Rows from block 5, named by matrix and row number. Rows with one number belong to one neuron. Each number is 128 + 32 x the weight over the matrix's rms, rounded and kept within 0 to 255. All counts start at 0. Numbers have three digits each.
# fc1: MLP up (model.blocks.5.mlp.fc1.weight, 512x256), inputs 0-85
# fc2: MLP down (model.blocks.5.mlp.fc2.weight, 256x512, transposed), outputs 0-85
fc1.150:073093114161146107143147094135069148171158177130079151112186117122177183079063088187138122128133144102135095128137083086108186136095103152066189195102169112166179127158123116143116079093144095129154118150180088129133206119143104116111128105179130118076066142
fc2.150:113087112124161133163106121108146145155141175125197087110157086119106166124138109090161166135184169076149088146108121093117195147190138054088079097089070152143129068169137151108111082188137061119111112146128122094117085165076136120115148111100148153138117124
fc1.151:114086153157155125162088186076168088118139103107108108163125138116124074170077125167097162117074185116136095121128107114139118117127117225128062089168083154074148166146134192138149163084161129091182147152113119113105076144106113093157124149122141125189154171
fc2.151:165151111187142138166121133115071132154165119116141077155132136158113090081135117087091123124155108091035096100141161178197128117210133120093076120176161131156102085115141112145101099126129203105138090130128119103121146163136092145136124150149117140160169113
fc1.152:155120142157112097146209110051107081147129116164144113143163156186083015085184184217108014184083144120086187175199147116063102141130109114122129196154141200089101159158161154072088107098102163095187105132113080139119135084141154105093048069111138106146141169
fc2.152:215100158097131120128137116123133123118095097145138127088133189168169179122151080127110102163082134147189150176083090127125156094161146121128110154129116150106115182129173131170094130132123056134165134159118122146210120155113157068098116167096090118136138144
fc1.153:139093137120149107155141135116141089116096101134151099186138087106126136106161152117119108144123126100105109109110127112130090133084136144079124082148163136090176088171126121142139166074121111113091062180154138090072156155137092145135095083145174131051129154
fc2.153:154078120070126149134113090115153140126102119141111179159189148145145176165157153067155132149101105120167142141174134109113085106118162115112162119102130164127165168118108110126157193164148151136098109069118131096158089082150160089085145154111166137157205156
fc1.154:080161100110098084141137146100102115167162180138133129135122137124129115160111145129144086138105125105089140115179133128100113118162113110118147180157135127157205062109089159148137069197172107157136083151156134124151178193110057101167128153086105097128200140
fc2.154:094123095153108118115118102128147143116134148132149084181086126097139108122155144133073121100110105139112171089137133151112094110140078108148156110116153160188122114105124141107153119144139094116118100145118108113109101130110115198098076096176143132102156142
fc1.155:146169151152137124101130143156084173138112131152066155177094077139118153184113111133110102103118163121157126089129153176155109077182144160116127097136108113182107166152182158102119126144179165143109136077141090145108103105155127170080146141125162160087118125
fc2.155:169135140140133114065134141151169170109087130080190118135144144104154129182127220154150123133071114140140089079137120132097119124125194127124146115095172098055140112119196105090100113142134106140090119149126126146157081147104131156148099089152180130153109135
fc1.156:167079079098145173081132097096164131140147151175167053122066118119155138072135179093160192146166075152142118103115111121137147106116174123149169130156071058143172111139136123179096174195085166110071070244093123174063141134118135167135096089139158149153150172
fc2.156:129166199142163104147107190109118131153123119129118181081201113085129157124053110218155118185105120132152130142168118172133189159068124136125048133144115128112147127145097148130141124152077152103182192143097140174118091184090139147122124082163137113091090075
fc1.157:112124166156150118171093107151116136159177116219118090156127122114114067097160137146090081131138157144171160124097154122125078148153134168130109172138145152114160113134145168151129082137136121106140152133144126125131112097106091120076149057111098071129116122
fc2.157:146162116101150146140106130122148087143176136132122118115122140123195105130132117132160126118138085132138119204154122096116122145132087128150135191114115133117116124166152122098148121123097097114089120144170130135104098143127120137086166137146090165126091059
fc1.158:184139154147167122107108181107129156134210181096133125194044114144144061123095107109153145095154125185144138151087199137108094125062139104164133148075066105187149149100149104092097155094082085182129102108086151144089108109124161129218108117111150102000196191
fc2.158:166150144142176161155074140115106116105138192199097131173078153095099092162090109130117117140174190191091089119127104173121092128114140115090146124169149170112137030152067185152109100156113144148120134143104127172206131140200127140067127148123133140216180133
fc1.159:147141146137140145116225155076139017135151133125120136201091098159169161147113149119115087113153118065051150120127152132061170141145055122164127113099115118129112148105182159119074113166068094110225113135111129108138137110149138020120120084133121108133117165
fc2.159:125102129105130119150138118096089101141122114113158147186101119105142180156175123138123113218088155149208113083101115154142087118134115109150030123172148137049133148087144111150105198135092109110171133124166122078198109120159082043151106182091155188167151107
fc1.160:132134145135108118123097140132104146175154115181099193110163114072154138138143105161093107111174175136138170155162104088106145153130143134168164169164153133102149157145107180071113143100100150089167128144142120125091160146136134155136110112096113091055140105
fc2.160:125112197125115107068110188087149134085139089113114088105142128128151084120122113169102108118125135095133113136117149190148118103105146118117146178120126145132152133100178088137155135113100130091130128114131108116146082106119129174182120125141102119108141141
fc1.161:120145151125109124138117142134138142080092126143119119151122152112077140114109168135129204049149172164129077091167148157128160156157163154141170150137100086125131093165130120170141184122131142154108087181145099087099128132173123161102135111129110106123106147
fc2.161:128123146137149093110097121140114143130067167076167114134107134140141087125128149123123134123120052102145136096143142118131149100141160103120171096128162186134131120107112132167126147074103159128128122135117113125159120124181068147125158137141113109195125109
fc1.162:111165135133107123092172130140123147119158150120132120081120102075083148098144096175117117114120118137080142151156153125157084154067102125138167097095114136084169180162167094161131139121075154138100185095143099132147067136142130137164154148144138098135114137
fc2.162:101153137126145111139129102112065132135097072142093113119165146091146105110110138096115161092073127136170163078140108143119110137138117142102173130085119099164144092157129131103145141114164102125111087125177074114116161148119131168093090118128115116152145131
fc1.163:255162164000161171171144158117144076162099138139176178152137098110148128091145104161153152153075142106142152121142015108153167119181131087111131222084165189153093181128220158107096155085084109152126122122091141196114128110149115155134138171059044155079132191
fc2.163:078159130052101169093133160182109089155156088087158156138169182065137102106112104121094143120109139086219188174089160111080114174131100145095153215119113103201143090073122121133127108137139094136180166102163157091058131141149151127112231125210129099153164086
fc1.164:137092057139153125145125114144135085029156108117154132128166085063189111184051155165132198104132206149150073174106146109049113147121112185047180140213107207132090139110181167163090073122171109134092117148117097171128134134083172121105117112137148107155141146
fc2.164:115115093147152139185140106133125102104136134165058135137135217103098153159162166094123079137175087140092056126102117156059127193068114132186191128107134059069138132091147140143092091152130103169140126119154143119155177158095132110147146161125126138111158158
fc1.165:069075205115108118113211113125064107109167177096118086094116117120119106131180157134145123123132039188080135175093106108098115118086181150139161170187123184161123181140126151149108093143165202104173139145065116179073142213171088053120101233107102089160142071
fc2.165:197108090157095138146143149152166167125130170161126069120114149107123142061207115142111107119121046098069157131160095158110190085050146159134113100145152092094113186120142210124131151134107166182136096166108135134084098071159126140117099146092168157105139079
fc1.166:136204054129129096095181085151128166135128095102096143134149124109132105138097139104114088132136158148113180102148135133207124201157070129097113120094155115131155135124087128124090124101122143085167106107120155104130095153170105049112142136104153083123087135
fc2.166:145187127122066091151154067136129136070093120145094137138152107067107136124134095132128094076110173121115145104050104105118084129118164089124070197141134124112131147207159156180169177159118120153101107129156135102200209181184110089127134111020146126143146170
fc1.167:081131071230123169156123094166176091044059138145189114115106086204127183133149143184106059112175100151165119157192080161107149135097129178133156134098120188087151121179143142172100104167092062207127115126168123114140117146148092120079160106150127153127115192
fc2.167:158101112105089135100133118205127098054160123116118112115061144156151153132158092114190061130116098090160205201117144142141142135118087087075169123182138126148125128121136184132149080021194107153115120155112132119123134168079127136168089108139164087087130101
fc1.168:130155103139110146107148127126118160173094118156114099196124201178167144078120067114159117143054084134183132150098089075121130162136140104120143104098101120081140125156151167147121113146131158131129145132104106158150113137176167141106151131081126132177090134
fc2.168:123147087152145121108126183146137125148123095149120111102156110119121092096104135145157108138119157095151132148134161092116194158130125147089129056129090087150140122142111100142135148135139150087143132160154154060119111127078161108142128102171137161127146136
fc1.169:109188115131161158177089070136112177163113072169156099182064171133187169118016107187056162043106125076119152118157163154125086165153152145076103127068073148133095171078125124149127144191061205062182131131126113172131149068096051113091101023087148149023121114
fc2.169:255175124079095111099096071139175061097104153127076162124127127180097130002107174124144080130103129143203117107181121109117095156118122127140151114161145130158110119106169148121160077109106048140161165165114103134225143106157142072088100129116070121133107104
fc1.170:135147137132104115182106091109129144068120150187135110093135169101153117153085145075120108129160144165144133133110101123153174142101065110112160126137110121112155142200149097122138092128144160132131144139079123126158125144130138095076136079075117175089133147
fc2.170:144124183135143125101140158207147138166122085142108130098147083119132114128140125117141158144049091081100077126125068146156185131168129071154116127182148071141131128124091140155103144101078137136141125077112144141098128139150065149123134131115129155135097074
fc1.171:109139106161139143153100193115204142060098100065119138178160072006097091201105137145132174061136173154150084089123163161144203107170137195082153090194134136144132115164115141129130176188114117129137187125163134087093148109127141117091106091145133123149147148
fc2.171:132112135081113088153077160141096139121137101158130168133147080100159168114153137140115142131133166112094146131142175155096145130159122105090130136085121110140141168156117166120096149105173069136100111157135148157105045140086121137110134106138168101075125195
fc1.172:078159116122121134122180126127152104078154094043104098125145081109133140121153141102144114130092157154166128081156143146080148115135100109062164138099127149135140075153154097165157140128190046181091114107138159113168133124128083108104090114167132121206118124
fc2.172:113139098142107119094117136099081111125121117147099133143157131127103105147101136166100088159126129157145149090160102181169141098140124165130189150187159125122088212133163148115111142100075151103111130151121144118098106112109091113152084117123166162076143130
fc1.173:152118210151052152084104160122080071162167080152153202095158141130161097143114138200138122108157167137140180134150105108147141096087160081155167139105156096086203112160149166123045122120118127173076122118128174089106146180096107145092075144082117101134134101
fc2.173:167150172119072121153106147136159091115182163094115131065153133093138114141149140064139190129086067134101140118170138101143142119108082173153144090138120134145123127109069068092157141071242166074103153151150104141140086100224162152163127097172141102128151136
fc1.174:113138141129131135124141125139097138129103146127118119133133105087166097109079088127110124097163138129131145094107117122112145141132152170110123111125081102134115130154152110149138150133165065140164043164127124084117130162129099112099136183126125129156127173
fc2.174:125138140148124138156133104151160159165106134140159128144104142108156119135129143113117148130140133125153189071097172085151148145173086122103117116128159160159155092118161110107114147171151082101144134145129148090163091117086137106108140092125127124113140135
fc1.175:132148162112110123171121124147124119099152126127122082096131156159138135170162156155116099123143121145113128123164139106085106085077110150092136128134098113127071119131150087077131137141113159144109153117125089119141094122176115126147072124117142142148098124
fc2.175:142180131139151116156130100101077180204128122152153127137114134112081157118157121124165161136121119135143151155123142119086129076057076140070106113126118097136194136195162151147144122155121122117145116136146116109138135084130051116081102139173146180146126093
fc1.176:138169109019088132133087200196118081166090154157156110133112046159136123070107097142126182090170152137115114156142192127163151155150054070088127154168123116163128161159142087115121082140114156089106103132148194159094143121147080154053118121051024141128074221
fc2.176:171163114128114162134128154061116141128134108116122124135120092067168151126108123088128135096135096112105134090119162161106178109135072159146077117130146102109165118142164161097102164133108145067126149183172156087077076112191101132149126104151099128126138137
fc1.177:158058204074151104130184109093153116067158186105123099139152125175148081108096166053116085129188157128236185092112145080131227151151101178098165149179034203052160059197096151142158113072219152128129122164098123123155177129045105105168095143172104180078073106
fc2.177:200046210188127126123129113200160128157155180154100137073106212146154040008168113224094123084112008196027141129244129159135243098150165109092131106115201058196107204118128086164143052216102206186147190076091139141148097049214072168090073074046063071130184013
fc1.178:114089153143105132161092118130122132130137117129156122105174117135123091153142115149156095107126113137109082087146069130140140141147056102115111095166129098153130128110152141103091186142121096138092176088149142127138066178143134171162135099129119150098153071
fc2.178:094112142091162168159121107136130134098141123118098150168092140137147082157165148103131143159174161112107129136146144093127157139137147076096154176137098103087140096132093149081160128196084170116124102183140099147104139096126046171146147207126119140187129169
fc1.179:123133140144100175160115077079129150130103148075160126174082167142130120055123140171043087086099080146132133216148172132144070138199136144092096140100075163207127187133163131133140143128156127146101097141154131090116155109161102087054099108133121098069100111
fc2.179:094113170135164086169100168131055188165073121144133069146149152134147167098086170138159200106151115220057115095072157135113083184145117169116116154118143123073159125150101132114167135103068048037070140117088178074072195094111104079144176031114071146131149130
fc1.180:119126105097124139136159132179095069132167125108120120119136178110087134132154171125178107187128118137169137083155124084161115154097123132122140123134147152186103133110097157160144110115096142065203107133153083171132133143169097094142111093121132132096133143
fc2.180:144133167149102071097175156111192111113139161129088123097093115089085125113158118152162132093158154145073141166098144161158134129136113090128104145074127163116140190166150163121144120152177146117141142178110200144136064173115163111169109173131126082149138144
fc1.181:156114139154128086128163167103098135139103144153041144141143130145137110131126173106128107139142090093161133165108165106136105129131146136088108157100158179148035113134157150176124112111082159146110114139101121166125081141145117136153096138171117096129126135
fc2.181:110111157091133081136081149181126135165111175181156110142100148102140124106172100162116128097081137141109086189142209174086115120100140097106106179095120104113143118135171167138101106145141136072067134128124145103126131125071133133124133127104103080105147154
fc1.182:126149172108140091160077170107183106118131169070122183147123119117164137144143164150157086110119113135145144098150131095151115163111165142105148132129075088125170125099129132110102131109077116126133170094127122100173100132147144150138165083137166177091114105
fc2.182:139136167108092161117164047159143153156071122128125093168146101178173151136138131129157142187106153123124071129084128191138094110096155194143127162170103112089194108193142138153206151142147126118134131096145196120126142112096057127084179132114133094129127131
fc1.183:140153097167169141101146098151112135132137173149075173161116119138134169075136137116113130143094166161129131170068197120090102121179131136160161141196153151097128148095128165150144140104111093147132155139108155122106140160120056125135138127142125114140075127
fc2.183:118107097182152133128167121160141152063096168168185109112113152168107151113179169149167117131140144157125172137125099094130124099158118139140111131131124112161107113144124126035133127136137125155102109160144114110144125100121066114081130122105217153148125159
fc1.184:085194140119143114155112121173185119082112144092147179117046067044126088063135177061141175005140117193095140096127064192111101135123184146161183095108156074141139056184187149200158143144111127082166137182054097114097087189208076140182113093162094097205255151
fc2.184:149107145188129154150152065145036180085231130165106110167149142112164168090100109139058083113128175091106109141182108111062117102094152128070137051075098061127070168182064242130127101085074091063129157175054027152089145085162151170074057134061174106096144080
fc1.185:095126128140163072141151160177102164098139135144160148138119093101139128084078177113084128119114154198108115104148138091092129138135156092129171116123116150107117134115097148083133151139115151137112120173145127095108130132149135160154145133148125160120109184
fc2.185:090143157137177102147144155153111130147130120076119118110143154156116097119093156129137143173112136132147152117116089145125129114104115103118189140161157070211139129125124128140153164139156140141155109064155127163114121127142175165100136110113109181139109093
fc1.186:131137145129133155106112146144151080143115157108178135129150113145129165173103101118094143129101115121120156051126110099132113142039175155092081106139105091116072143163146122141137120172142135167082134119171132111141089132164079151140159098116146129136118118
fc2.186:132155147137111144155142195161120142134131107152116150140111131138152118151124093103134077103125141107144147163116102164151089132136156120133091114192135090133158152165136143126144102149173131122113121088125206154104111137099168167152165144082167124100087137
fc1.187:145104152120080080196176121091138123207133109124092110152099102072081162107147129119140120131099157124147134135162150129152096110144124113099144155129185108124136092192132099155118146103112100134105145111144117171103085151160130127099169127134139106144087126
fc2.187:140133144125087132120167134134151141135129209170123124132133167134072143138117121146147126174135119093116115096104137127145095098094100109091122171098137144119163168076137149131111088139102134160137112115102127199117145141108109159116163190087122059134138137
fc1.188:114091194129129146163090105158103085123153136124133113123133099122131159110114145135135160151124129112138138113135092097030123041098123136144102126151114095122098093120112135060166131122130102173064136133106083122123148119101167179156050135159139189115160167
fc2.188:106123132122221090195119073103126170115188091114146128099164101167153126128142124151120134183097047149115158154169150146137115080064145154042117080162103123148146097121100118127086129125076138139163191174113150147089122106114161137127145151153132111138093098
fc1.189:117165123124116121077121155152103166188103108108120142097131150114199059126090103172176112088144115113097142218096121157172101135129145134092133171102082170085162151113154124154083113110117108146130103112100110140151143134121162115153069176140126112113155142
fc2.189:107120126137112092173147163155188142111129159132121139125137126135180108117189120152111179133087162093109159166149129100141108129109108198118128098153142115143122136091099132146171089138176109108137169107115114140119132145138149130077081118153085091151131150
fc1.190:123170081154088148070138148114127141123143123104179149179129043093060137120132077122170134087128154133130121168132171214134118113143049139168079137140187183197145081118113132106175142174086095095086174123137119154157048122179093140105133120097151109075182096
fc2.190:144080139186164157084089091143155126059141109113092163086066128132142109082163122140111089101120121159117134182164105149150137080156155133101151142099114090174123173134131139153183120128145140113105156133156128083097138071104110104105077071136134153099126088
fc1.191:165080098121103127166074104101187016135114103089127138161076150179168128173084125117075141117083098160113085129099102134080178155182137121161187134112077130145124124082096120082072156095091110088109128145132122117095086195119121145152064100134146099136052088
fc2.191:176151130151125133193093067111073029131117104136128152143114170113119129109127171117124122156097152082157118117145162140155195193171125119173199155122160089099148184091138080097132181143131119161148124137124177185143137094111117110113103113112149098111108113
fc1.192:135060179086067143117126074215204146124101123128124156118147153137117086125095138094087149133174133154106144124129126213166125135113145127103162097128129139124162142114089146107100147129146160058142140129149157131147124089162161107121169136061146144126134140
fc2.192:117056161161062140127138152168065142115141109159112174101171108203117083171137072128115101102116177189151108139132126086108137100129172163108194153096102187121136151139103124138105189156130152143116143114072108113079176176055171109143145117100122128158121105
fc1.193:122133137136066128129117084152133088162154111109112151140131145092173123078155096171118082146156131089146135194088142107133135142118166153159129147162136098101096191133150143158080141142142078141134077100111143153139142122109123145129181141153142095108153137
fc2.193:075106103111088080132160128118163100081097100150093179145112114144169116112175125106129115110061156130111151121149141171118119130096084188106145133128195181113130081123169142066148161140085045122126187149102094167136133128183120154164115064135124105104120141
fc1.194:138114149097115136140128155132144141160177109113088121155075149152113163127125147123103158104165144126146115149171132101147156121100102135155110128118131136097148170103074152125131083108124085158092109118195155143110096156164090155053068091084127112132152200
fc2.194:123147151160089147125137187143149133123120135112176132127145122155074164133077113124162114141074126159107064129091131142158136112150126152085111095130170096142147158130147152138165122152164113094118155159072064132136157130134087134149129105129119111159083115
fc1.195:069159124207086094191120125114086087121188133139121137119117112148189120138160104107129044078115096152189115155126170158103114136127046149125099159114166157154118144106103150085171075084109088160134109112138092150125122167158120114114154159143127115103103135
fc2.195:090170073057161127183097135083190092172191142124084143165131113072092120153072149135159175162159124105084144145135123158141117166137167142164099127096086131103111091138118139133161079160117085115186172192171148120130087072165118134147174149146109095079134118
fc1.196:115140129175123102151148093066049130140134149168113113125115118144140128127091196045107172091061062172113110093101087130055141090213210126120123147123118163116095153070122070138145134114143133119157109141109084127120119181090154164099103084118129162131058202
fc2.196:139186160145122114121161116132161146074069137106090139130098122171159094154101062118211075094122148136121086145117156143102086089150106154116197193120069125111142120078124104141137119137091105096113097160153153167114103101183165137095182148123122119149091116
fc1.197:169032183140072162041149102161075152117064115135041194162076202118169171126241180108119183060068060159166120162153070143213177192167052205069225145198186118123146165120163165137126112137184124088178161115100094134123089206130122181089147134110065091122145237
fc2.197:192185000173144113173127101088157038114098092107098045200109132095136153124072177140101139170155183146162090085103151140177133119179144072137116140097136166187039144078121074139159150168090061148082069143150144137098058175099097125163124159112037076246160067
fc1.198:125132136105125076113170098087186145088135147180137118069133148143135089153132068090077089166141164135145119117093147088187113126125103142092130106142157165129140151121100116092078091132170170138105111113104140155188152144063097090135105099107119122076078155
fc2.198:110119136159129147132149129147132173060156086212086160110151083107172186121128071097142234128137157124108107171134139180133109097087165153080100119083111126138099127150105145129116140145117104100119151088152085171073114143150183138135124136128108112126121110
fc1.199:119157088131069087135170127141102121128160151068098147132129125143116109115188104160105108129155161062172120137128130097122114095173099100111128175165184136154150122101146155115101111171151100123061157150174141104081162153148146125118128107121104138135098215
fc2.199:099186119182121049150120115188082174060095134145159129115157122086132133128071115077158101132135142086120123154120104121148139166158114113090109128142119153131086076092199071078135108102119127127157110156097090176155136138128123187104124123113177115146125111
fc1.200:126102118144124098158105129124121146132149093130136131124166140108117103117070178116111109140161138174140133116118121100133173137138106106104158137164143164116108151135108111122168115131139171148089099139137112138157149156108094150096118113141132138127079154
fc2.200:145095078117169124145127094167136161127126187142096124112168155131122123127119090068154176120085155142117145125183109128139155143162082111159156143110116087185165093127092151179174129156109170125117141106130183150126105100167169165176093135117131148148093123
fc1.201:215147193130106119173139127142114141142141087171103151139131114110177165146093112112133123046122117137054167188110179131149217183090137106168217184106072133163126141123121163093148140086158123175164042131062127153042119107149156204137102164150185148087150126
fc2.201:167083172128072154130141124127133163169113115077160141118182148157141138139159190155131120108141099085118169171154161147190170216157106148159170153137182127108150151057166110140169128133115118087174147134165088081122109159152095152120154089099182099105077169
fc1.202:150069122127085133141152126172121146114200168144145079139124125131096083107138149038078221130160131176071092159064109134080145086179119148108168096204154163122057103117113173134236109135164105096147102138126126200196111100145143148121104130079137167198107114
fc2.202:094139110120071146135143123177158124145108132117084157207129158133117159161139096190139127139131114132142163136107126102076166115144141126134126093103098099082131147123139100157177123118122120166113135108097113116153156086103110099113132067155152108108137141
fc1.203:137114180137075093135141162137051118145127126138137187144122128092102171097120099126113161142123134104144158155170075066082107119112152119148149121124101098150119128102120140121133119177082111132127108129097171123110154153082181152118133093117144149106108137
fc2.203:119140143148122139070091135111151160181117033135087109103140114141097090087124148106109108156166117077088132161089106146111093116093098111175145151131095152140145136137160138148077106119079122146116137165180113096119080082117119132141176160085098136118158099
fc1.204:134149122112197153089118120140123168113151109136099123074129068149110139144136080098095102102127145166110098084143168157132134118136123153139157071090125085182118184112188126108095145127172166158101132134139097135096072098174105160086129113140120152077159163
fc2.204:136126122129153158088084141118150159108122156129143106080177144136137080125157159114127132115131121109143108111102126157190108131134131143132102103149129095117182111122175120093105107128121119111106091145069098155137160145106092145169116133145167111140122156
fc1.205:192090202121130188091145087123097069092188141164094255164140166127133048115137143126146171147125112135064148102135162126126117121118123133089153137098205087145192105153164089135100193133148068105155120122183072090062138106170105079150131209055106131118091109
fc2.205:215062255217132178129087122144135144165124152151127083126090138195136093150159134201097117124117141089198124117031066117124145096180114140146125123131056150120132172189124088133132139135106000109148127140163193139178148111121092045144129086104071105134098092
fc1.206:112172088173120120141060093182049215204039239173141134184099126196192255120125162108095099053052012099222083134096106176101148167158220080137145138128120176051118142144240125095159135172239192150107137105123165165162158152174199109095154050066107150155055073
fc2.206:137134148150126077111178099120167127144180128109141085033152114154174027174095060103137110013125130045190114109011143096144103028118148161156173228095089088127048186101087046157159133113167101255217100144113074166111223255131095109106080149149070121107123077
fc1.207:119106153144148109092110160116101115160150118122087111083137105119171160150126163150175122135079102106130122111174133156114143102164095118139116098159161142119130167166123142135138111090121057162124086178052111148176160169124084039125184054150139093131157181
fc2.207:129069162093193117078141094116113159107182108145154102144126158076153111148119126075059094106068130153125136126082129118127143121138120130155130151132089134091100120125087141101119202101115113127102130090169132092099101071071139018143065156072057125171158129
fc1.208:053107171089131116103105155169098044148145138132128117146148092177107105096126170128136104123123107096075085128152116152152112122101146120124138161094108127171114080128124107146150138153171102129102131133139157106151127092163099105115120150102170109144155170
fc2.208:069137108177150153144097098159151130170132115113156149097138079103164097135144120131161104125090112129184129128117115100124110095128153131124166157199176165105141147153140184107121141130100086132114145149099110076087123138103095133116068100113173168143182085
fc1.209:078107115139185108168112133144125120129142127150132161145132103123154110132171162141095100101125143146132168129146121141097155109119124159094094139172157126151105096074132124141133146121149132113125154158137143124157069125096111169097149145148132112180089179
fc2.209:078091108153156077199125164118084143162169119100152134116079154149133132170145108151170127097121126173124143151079082091144178163141096150109050128113181144134162193108139119140106102124104155137122124092092073138079202122123155136154155091125150132088140109
fc1.210:106086182118108152161112137125114105173176141103168093089158133144144128096157166104129065137138119114091124159137096096125132148144124123091087146121149123078150119112093130133166140167132088096178154129143120124161115152111105124123117108145108106129134134
fc2.210:112106131126124102113115107189109039120120138117151144080090123067131111139147117103133178161138126145153118120090142138111106180082156148117077132122107106132171148179125098134069085132083102155172156102180063070174106070160133092120105093164087128166060159
fc1.211:157146145190115168151152129133136024152125074160135169133166180155113078116095129205157152052132119138065092140085159132119046124182230104096114068107116157176093218112188116041184120057163099170130168034141013175160139098171183108121126164132093196150054144
fc2.211:034066113107122091106138151152142135144193158136162201088084217081136092206096113132079097156122085147207116107069131128175179105099161133142094120156184083215151216109123095117126131149154214234104174099117091173038102248084107169101115180100151133127132126
fc1.212:097180153076207173057083112139160130088118138135227169173077094154136113087218124150128121154190186102171130144146181148154095173130127167069255079109063044124103231180154204179075066121118136161073191183100042119208155114162046072117133210132095133126168140
fc2.212:075238137213171145173107113082183119076109054066000056161118161145122099079073102106235113037158172136033062150070177081172107128119123164063255105124135195177143011136118000080142114123084105115084050076190229130007122143128126079106177033160067071146108104
fc1.213:149127059083143155085127173142200121096156108097073135119160159144134164153093096144107178161123134117071126135103146100107128068134134134164178124120115136139166101146167099140152145115138142133084138116175150118096165207117091149163163158096158154107142139
fc2.213:149145088201103139125138134102015130119131103152115122115164102096144137125127153118161094097066126125192077164145156165122105055136102137112131103121137169145142138138135116151148115100138137138097130088146054141153095073072146152100170091187138114100136163
fc1.214:129123110139093127096141184156173134046126138119106129179113111040109091147177217079207217114075175187126207190141087116099128068093123159115212165160164151063116078183142168206113094093133153139111110111134168126109160097100145112135120079154127027157165131
fc2.214:150102134094105116135131119145118158113131099137172124191076089126143186123103146160165134124131178135071157126187136105096142105154125185115150090128141140141145181155097142114150166147175112069140178129088125120129096114139147186069057139096158128087134149
fc1.215:126129158167134111163121107129141109184198117099111083041086116091110144113121172111112108153126160149155135169082228156109010121118166147154151103240137066146190102114200138121106118101105122098139092147164161116022150054106089098122153153098124095112176226
fc2.215:138096127144157135143134121141189137104183171136159124159135114102132147149087124085135100163103174183138084109146055110091064126119077135149119107060107152155110122119101121098131142163174120101097171102154084154131104134116118128138210167139122155111171159
fc1.216:128179124148127105102176135149105113079133135147023164058119139185165059112157198151150129156186104123045172156199092191116096159095180223213079122139112152195150077191097195106202117089111144077140157150097136081111133108033128139101114108135129136158129153
fc2.216:117167086102097147118158111134159176061166089110117078101135099114128086161082056110073063140161176112098114115083180131139151103136104076130110082166156112170083096129104126094125104132164205205139099109152071165097127190140132201209148114149110112161088121
fc1.217:169091120066202141098181188082213103090136159102118123122153142050173127065130052115080156090149149139143219108134086068217093142137149096090102139131109071110104191105130101181148128153132118135102161148172106113084151118106184116124075111232147145170066114
fc2.217:101177112170196152128096147098082165117155167151132095134117112136105153062132155088113109113137088151060159131202110102118099102147142163152195138173121142154104097126137095113130135128151094088087061146132126117135133153133160154115156161098134130169119117
fc1.218:092075155111146156123159114169122140130138157131155131114123150156145158190162119140123092121179130109119137084139108098113093119088141112106069101155129124172125083140153067127094084127097174118142174136162114139136208106112145148141121163115136096100178123
fc2.218:085115132133089094169141170112149193089166086128167127124145146147167151155142144150116128125105109147130146131102119115170068139109129129160082084133088118129102140134115150147105159093136068125160132157136086133124074172084085132077127129158127106171094143
fc1.219:104086124176141109137089155083121116116095150068069122154120164151138124152084143142152105146128149136108167126104203135150157116102122123086166159177156073149093159162122090120155152138151188095161149094154081114163098115135138127130139147135154141148127193
fc2.219:134115113119158071095117170067137090132153135166159139129089090173106127103085102081084105168158087146148147106136162145126156144157136136145116145065132184106134121130123137123152146100089205148136149172130145104102176156136142098167134101137157119147114106
fc1.220:089085206128100170091102065100133139141168112161131126104121114130085178113074127123162105166093097255104098074112056121115155150109136091168085214091077128147150112111099130131126133114186073168121098170144109090136094140155105003108139140100028126169125164
fc2.220:197099102154110123116036236158090044100046140097101132171145176144093144121103137147220125215161056148174134116223125145130145137094139133117170123140114153161179145092126103113143099149142048190180080100112148125129054032151083239163209101253119111130171111
fc1.221:125084160144073153158154117073124107148121101178135166205178083096078083089168106149154128082171134112133101110134102130181176131168134125125164166125105136137140135157140100103124128171108115128117149147078129119146164159123139103129165114062114100046145119
fc2.221:144126154124128189084161112144168137101145187160149071195089127162080141079152056139129149141153155123095124092098068135127137113091193176143134172087153098069094139111151141132117166132155131091088095136117175159143121078122068101142142169112096118152131168
fc1.222:179156187046047139135146105116153105202138161101098115127167164164144143188174051067119187134154093153178152144140144134079084096100150128186132105188133201203137145145099128240107184141148102137115081127050153126127158116191183089070126132117189163114118130
fc2.222:087180181242112148168096170109097170165173158144134126150122113088085146134139154125114126082213135105092139135023136113114203102208121134116088082170164127073170107107129081164121148093071115107163163144173115106184201116115112159126100140156176106119147146
fc1.223:128151128145070156150104172190163159144158150087144095090102097128123133126146122148152123160137123156153076180162183151203143113183149155102165129073113150144145087135148106174129127126157118149112148169134089138145162135101127111164080149121135155139100157
fc2.223:118157153128105118133097092157116179140136134146130151119134122095086137097103158166132125115161142132118161129099182122137116082092084111063144114067130131122126127188159167135111113125106141133100148109093056178129122117152110110110091130165099107136152117
fc1.224:124172127133096101116095148139108104163170147075108129172116151132132142142077087116167109082155115120097093127149146107159112127138071125127169148094195165146142160111093159137178094122130160154109052139114125147151097149127117111058122089176135125189105149
fc2.224:119165105148114114098110114148092161117161151144127132169149108125049133150117111168114068141081121152163160116137147128127104150113089118107128170101058139136153144108138093089151112138130155124142168154148095083101161121122060145192145144061125102141112125
fc1.225:113180163222196090150149145177061111116041130165125180138129137207144171146156173114120094096144089165116120170133117138172150162065130097112128120136097147113116082146149117092076165113120100214186100112107025171128102140123122160114150125114085121161072109
fc2.225:086145137043130089183143139137100082149077167093119131053104106194121176177037109127118217104131106181084125147068131108107169192132152149138116073126088155103120147129135087116102087127120080072114123178149149139030128134126131184146254156118083193076109150